{
  "model": "image flow-matching model",
  "train_examples": 97500,
  "cond_dim": 256,
  "logit_normal_time": false,
  "head_dim": 64,
  "layer_scale_init": 0.1,
  "layers": 8,
  "optimizer": "soap",
  "learning_rate": 0.0021,
  "precondition_frequency": 32,
  "ema_decay": 0.99
}
Rows from block 3, named by matrix and row number. Rows with one number belong to one neuron. Each number is 128 + 24 x the weight over its row's rms, rounded and kept within 0 to 255. All counts start at 0. After the name is the row's rms in percent of the matrix's.
# fc1: MLP up (model.blocks.3.mlp.fc1.weight, 512x128), inputs 0-63
# fc2: MLP down (model.blocks.3.mlp.fc2.weight, 128x512, transposed), outputs 0-63
fc1.462 127 [ 86 136 138 122 113  95 109  88 109 173 118 135 152  63 101 137 150 101  61 118 113 133 135 107 161 100 164 106 105 133  81 170  94 135  98 117 127 133 152 119 101 153 105 166 103 128 104 118 138 149  83 114 144 121 123 106 135 119 110 130 106 125 103 123]
fc2.462 130 [125 137 127 105 118 136 109 148 123 120 139 151  84 163 143 143 138 154 184 140 142  91 108 123 103 114  70 114 138 117 156  82 113 136 106 170  77 122  77 104 152  82 134  88 142 100 125 142 129 135 160 124 111 140 113 141  88 156 141 114 149 153 147 113]
fc1.463 095 [140 115 124 135 113 129 163 149  88 161 108 138  77 144 156 163 106 114 109 189 128 135 127 140 131  98 121 108 149 137 122  96 130 116 117 125 123 130 127 163 123 117  75 157 124 134 131 154 169 132 128  95 124 135 131 123 170 137 112 132  80  95  92 163]
fc2.463 085 [149 123 125 164 135 112  58 141 157  94 142 135 159 115  99 119 118 153 134  92  99 130 129 127 127 119 120 150 107 117 151 129 165 146 125 147 109 139 102 107 119 136 150  97 141 146 135 114  87 126 129 158 126 133 128 106  84  80 144 128 171 160 135 127]
fc1.464 080 [ 98 109 170 126 145 129 101 115 125 115 114 125  94 137 130 148 120  97 137 152 133 169 114  59 160 174 135 138 162 161 123 151 134 107 108 108 158 119 182 139 164 141 116 149 120 111 125  88 128 139 126 107 146  76 137 123  90 128 158 134 115 153 124 127]
fc2.464 078 [125 135  89 153 162 115 149 124 119 129 133  99 139 149 119 158 148 145 135 111 168 121 104 162  96  76  79 113 113 103 114  86 103 168 156 110 131  93 132 123  93 150 121 165 159 137 117 109 131 136 131 117 145 189 129 107  98 104 148 134 131 112 114 152]
fc1.465 088 [124 111 134 133 118 145 108 116 123 193 112 144 130 145  99 157 121 113 146  82 138 126  89 144 165 134 155 125 114 173 115 139 165 137 163  95 106 136  59 145 143  98 180 147 178 128 101 125 148 133  97 114 154 148 126 141 130 138 128 145  88 130 109 166]
fc2.465 092 [115 153  92 127 148 102 132 138 158 106 148 115 149 125 153 149 107 136  97 177 129 142 164 117 109  98 114 137 131 102 117 127 137  86 120 123 143 157 174 107 109 154  87 104  82 116 140 131 118 120 161 138 131 148 151 146 112 125 136 112 142 108 111 119]
fc1.466 107 [126 121 111 134 110 114  97 152  98 156 157 101  64 146 153 161 119 146 166 135 128 130 128 106 127 103 108  92 143  82  80 116 181 130 128  79 125 145 140 111 123 158 113 119  93 110 142 128 145 124 151 119 122 166 151 178 141 123 132 130 104 171 153 107]
fc2.466 095 [136 135  94 118 122 116 146  99 114 115 103 126  88 129 189 106 122 158 112  91 148 142 152 141 114 139 140 143 146 121 159 113 137  87 103 114 149 176 141 114 134 130 111 153 155 185 161 152 108 131 152 116 134 123 159 111 105 107 156 153  69 142 126 137]
fc1.467 102 [ 55 127 131 132 123 100 103 145 114 168 131 129 150  83 160 124 112 158 109 103 105 118 131 134 177 165 134 147 109 117 138 121 113 141 115 108 142 122 104 187  70 115 127 126 124 130  83  99 129 134 131 103 154 103 112 103 132 137 118 123 107 158 125 127]
fc2.467 103 [142 167 124 146 111  86 135 100 145 117  79 138  90 180  99 138 121 109 124 127 134 166  91 125  92 118 109 124 143 126 130 151 125 126 138 141 129 133 197 118 179 150 147 134  97  95 135  98 142 119 145 180 157 182 111 127 111 118 114 176 137 104 151 159]
fc1.468 106 [104 116 138 131 149 163 117 162 118  89 151 128 146 134 106 119 109 138 168 179 145 180 164 137 121 119 159 151 129 102  94 154 170 127 154 118 109 122  85 127 144 151 184 149 149 130 103 142 108 115  69 126 127 128 125 128 130 139 121  88  69 111 125 135]
fc2.468 118 [136 126 140 124 103 113 140  75  97 103 125 108  98 144 157 153 126 105 117 101  91  97 117 158 157 142  96 119 102 147 144 161 124 143 128 165 131 127 122 167  85 123 126  99 146 174 115  98 154 126 176  89 131 104 112 142 134 147 112 189 155 135 133 118]
fc1.469 144 [120 117 139 150  97 125 108 144 132 139 141 137 119 135 135 134 116 149 127  73 127 126  95 134 137 124 139 103  96 142 113 153 139  92 115 109 127 133 133 130 174 112 145 112 122 144 142 126 150 153  71 119 173 140 133 102 159 133 151 153  94 171 130 103]
fc2.469 162 [126 130 128 114 137 145 131 116 102 118 170 160 140 106 144 113 118 132  96 148 161 136 144 165 131 142 117 134 162 125 140 129 139 128 134 109 107 122 140 131 150 162 126 132 129 118 147 148 125 138 125 165 120  91 133 117 101 130 170 128 157 123 128 145]
fc1.470 070 [142 151 100 117 153 137  82 114  72 100 152 108  98 105 111 126 124 139 132 164 120 149  94 131 184 140 158 110 114 122 104 210 138 119 111 107 135 115 161 144 144 133 125  77 121 148 137 152 143 124 128 133 129 135 118 129  76 100 137 161 120 151 146  99]
fc2.470 066 [161 199 108 136 139 113 149 134 124 133  98 158 165 128 126 122 138 133 139 175 162 161  96 116  95 143 189 115 107 121 101 162 128 123 103 154 125 124 163 114 146 129 116 135 131 156 148 150 137  97 121 121 128 140 133 111 130  63 130 102 148 112 128 103]
fc1.472 119 [ 95 106 145 128 102 145 189 159  94 120 156  83 142 131 127 146  96 154 133 118 120 110  92 158 111 169 144 168  65 115 137 120 137 144 120 127 126 155 160 125 162 142 124 158 129 101 148 157 119 149 144 100 124 148 109 114 151 100 127 148  98 104 135 128]
fc2.472 141 [189 117 150 132 110 126  95  96 134 146 161 111 102 120 136 133 140 126  99 141 102 107 121 133 157 119 129 164 205 103 142  91 114 152 115 112 127 117 139 122 150 101 126 137 107 134 115 142 116 142 111 103 141 105 117 113 113 147 118 109 108 152 113 123]
fc1.473 112 [116 136 112 128 124 118 133 137 142 134 121 108 116 178 141 129 121 134 173 104 131 145 172 144 155 127 147 170 137 113 116 145 117 157 155 125 108 130 115  69 151 146 148 135 130 127 114 125 115 144 109  92 133 120 111  86 116 102  98 142 140 120 142 122]
fc2.473 106 [ 89 112 145 131 149 160 126 149 160  67 110  71 153 145  59 124 152 157 121 117 139  79  87 136 140 131 165 159 185 127 113 146 135 134 148  97 148 158 131 120 118 146 126 127 133 128 148  93 149 135 125 132 109 174 121  99 148 129 143 145 173 105 106 151]
fc1.475 085 [131 163  86 115 131 128 160 122 176 109 128 155 159 101 165 125  87 160 172 124 127 135 134 145 169 103 129 117 166 103 110 125 143 129 105 160 105 134 175  90 177 137 159 140 134 110 172 140  90 112 147 144 103 115 140 128 174 130 133 161 136 154 118 127]
fc2.475 085 [120 124 140 153 144 134 130 128 143 108 168 104  82 161  97 140 123 160  93 130  83 129 114  94  95 110 139 125 110 156  82 128 136 161 156 105 136 161 125 126  85 129 123 148 162 106 131 147 137 124 147 113 119 116 144 119 108 138 141  87 104  50 160 152]
fc1.476 116 [114 150 120 161 141 111 112 137 124 122 172 143 132 158 155 132 159 122 111 122 135 143  93  98 121  96 110 102  90 115 165 130 128  85 105 139 106 112 149 133 167 118 145 114 136  93 108  83 107 145 166  86 136 178 139 112 149 118 120 134 136 124 120 158]
fc2.476 108 [137  90 124 121 120 155 134 175 138 140  84 116 174 149 139 107 133 126 130 120 106 109  79 117 112 108 137 156 167 124  96 157 101 133 107 116 136 109 151 120 115 135 130 146 132  89 195 155 164 122  77 114 146 131 151 111 140 147 131 124 108 149 128 112]
fc1.477 089 [116 119 161 130 132 182  74 102 146 152 135 175 128 172  74 152 159 129 150 135 124 114  82 150 135 123 127 136  99 117 126 133 168 121 175 115  92 138 129 105 122  95 138 174 136 156 100  95 101 125 119 104 126 113 150 129 119 134 153 172 155 178 128 125]
fc2.477 086 [149 158 124 137 153 116 152 133 113 150 132  89 108 103 138 117 138 139 145 116 140 145 165 153 148 118 125 125 154  87 103 115 140  88 120 108 148 147 152 166 131 155  95  68 136 146 114 177 151 124 129 135 120 102 157 115 121 167 104 105 125  97 129  97]
fc1.478 105 [163 120 125 173 123 160 154 121  99 140 130 123  68 141  98 137 156 144 132 159 144 105 123 148 138 120 110 157 129 104 107 109 131 116 169 114 157 126 106  86 125 147 124 182 117  91 104  92 139 115  96 112 140 155 146 154 123 152 154 202 173 168 120 107]
fc2.478 111 [103 145 150 142 130  91 130  90 129  96 105 141 189 129 146 130 125 143 109 114 122 132 151  97 125 140 132  97 159 155 139 155 172 131 122  95 114 131 173 151 126  83  93  80 133 157 149 165  90 141  98 127 131  97 151 123 143 113  97  97 110 109 111 133]
fc1.479 066 [130 112 113 125 126 137 124 125 108 130 126  88 161 169 110 134 138 113 156 162 126 136 171 134 141 114 111 126 115  80 144 115 169 106 159 125 126 135 125  75 106 131 143 155 169 152  96 123 137  90 129 126 105 180 108 130 152 150 139 167 111 103 109  99]
fc2.479 077 [124 111 153 143 134 132 118 142 156  97 101 150 115  94 136 145 120 115 125 123 140 122 100 101 150 185 149 132 145 191  97 151 122 107 127 159 106 144  67 142 173 163  69 123 110  73 179 130 113 134 114 126 124 117 149 139 144 132  89 109 174 128 125 136]
fc1.480 126 [ 89  96 136 129 142 130  96 176  79 107 102 149 138 122 122  86 109 138 169 141  98 131 157 131 109  82 112 149 111 118 138 106 149 194 106 109 102 113 120 165 149 142 122 115 105 158  98 144 114 104 111 140 115 167 131 114 136 134 142 133 142 144 109 122]
fc2.480 117 [116 107 133 115 133  98 106 108 122 124 173 106 100 140  76 124 150 132 119 144 132 141 160 137 122 162 148 103 152 177  97 113 197 115 137 149 168 121 119 125 139 112 143 144  87 121 151 140 184 124 171 134 138 110 103 123 149 133 135 102 106  67  97 136]
fc1.481 091 [151 182 119 122 147 162 125 120 139 124 153 113 110 130 126 134 129 149 132 101 143 119 137  99 106 135  93 163 121 124 131 133 101 130 117 136 193 128 134 114 126  98 158 173 132 130 118 134 142 114 157 115 159 152 135 103  91  80 156 182 186 149 138 104]
fc2.481 084 [126  91 162 117 123 132 111 147 124 117 130 113 142 166 110 160 100 135 142 177 107 118 143 135 160  91 114  96 146 106 102  86 175 110 130 114 104 136 102 150 132 159  66 116 123 160 193 101 104 142 117 159 125  78 139  96 141 181 121 110 124  88 109 113]
fc1.482 092 [155 132 124 120 127 104 140 184 150  98 104 129 105 141 119 127 158 160 101 104  99  96 122 130 132 103  98 142  87 183 154 142 145 144 107 152 146 116  96 143 127 134  35 129 122 131 130 129 129 114 125 121 116 126 123 160  94 124 103  87 166 130 133  64]
fc2.482 108 [129 134 112 146 132 122 111 118 135 116 138 130 116  99 144 128  91 132 129 144 135 106 134 152 117 122 138 138 108 171 139 122 142 149 129 120 139 119 148 150 131 156 136  50 152  69 103 124 112 143 129 170 138 105 113 169 101 126  98  88 127 174 149 140]
fc1.483 095 [182 136 175 134 157 161 167 180 146 131 138 101 147 126 149 105 151 139 162 118 147 109 177 134 122 131 134 140 163 135 141 146 164 131 144 121 143 156 119 136 140 132 113 100 104 120 146 103  93 158 146 140 137 140 126 118 137 133 118 162 111 119 152 116]
fc2.483 090 [119 150 118 162 131 132  96  79 106 120 100 162 107  90 139 115 175 118 132 131  99 135 123 155 114 141 146 118 163 162 139 136 138 157 134 135 136 144 151 139 143  98 148 135 130 139 147 114 140 113 131 154 139 130 152 134 121 165 136 104 130 138 160 134]
fc1.484 091 [120 162 141 160 104 131 109  92  96 121 108 143 132 160 159 131 167 102 146 135 131 145  84 115 111 135  95 161 103 114 148 115 129 115 128 118 110 149 148 109 138 153 124 162 164 166 136 117 114  92 127 121 104 106 120 134 121 130 138 111 107 155  96 120]
fc2.484 097 [136  93 120 140 147  85 136 138 167 133 120 128 143  86  97 134 133 129 112 143 151 144 148 157 135 130 118 116 194 139  82 159 107 122 171 144 150 110  79 152 138 138  94 135 107  75 135 119 151 156 129 122 142 148 168 136 133 115 104 139 125 114  87 122]
fc1.485 090 [171 120 148 154 156  83 124 138 153 140  99 143 121 133  99 123 143 154 132  73  96 157 109 138 154 102 122 138 114 126 119 146 126 130 125 185 112 130 118 106 142 148 107 137 150 126 148 117 153 147 103 139 141 119 114  83 118 115 166 170  89 173 114 128]
fc2.485 091 [127 126 161 109  80 157 121 133 119 101 150 131 103 135 159 127 144 126 131 173 112  97 160 147 111  99 122 126 117 148 132  75 120  99 111 102 148 161 149 175 121 108 133 142 122 136 128 127  81 143 144 153 121 136 118 122 115 144 111  98 141  50 131 118]
fc1.486 066 [121 174 112 100 138 113 121  91  92 144 106 146 143 115 103 102 144 119  96 120 124 102  96 156  88 131 124 146 179 156 125 164 118 145 115 149 139 113 138 109 138 146 145 118 141 147 133 136 129 115 108 140 151 154 114 143 117 169 154 149 122  76 118 126]
fc2.486 068 [123  97  60 113 129 122 142 115 173 143 200 113 124 126 163 131 147 169 159 133 127 135 153  81 171 135 147 140  86  84 146  52 113 165 118 127 139 116 148 138  91  86 150 146 128 118 107 113 117 116 152 116 145 128 119 124 130 154 115  95 125 156 155 124]
fc1.489 082 [149 147 137 126 131 119 154 163 142 133 121 125  69 104 116 163 161 144 146 102 116 146 144 109 112 148 167 159 111 136 112 100 182 118  95 121 111 150 106 134 132 137 163 145 140 106  98 117 154 175 114 133 148 156 122 124 115 104 142 150  79  87 108 142]
fc2.489 073 [ 81 112 148 169 117 119 120 109 139  72 147 141 176 162 147 106 102 130  83 159 148 128 129  97 146  97 120 132 139 127 168 135 112 146 118 114 101 117 136 108 124 132 114 120 121 210 121 101  87 131 154 140 137 168 123 119 132 121 105 101 136 205 150 149]
fc1.490 089 [ 94 167 126 110 156 116 168 134 139 103 137 142 130 102 142 164 140 122 112 112 116 100  99 113 160 107 128 103 147 130 119 103 162 102  91 111 118 160 172 176 143  81 136 120 118  87 135 110 124 134 143 127  87 159 147 119 128 140 107 176 105  92 152  99]
fc2.490 073 [121 100 153 118 106 123 107  95  98 155 127 118 137 134 137  96 122 134  97  87 109 133 122 166 120 134 102 138 134 109  91 146  81 140 115 141 120  88 103 133 146 118 170 136 134 181 138  74 131 117 141 120  93  69 147 139 138 174 139 111 130 154 119  93]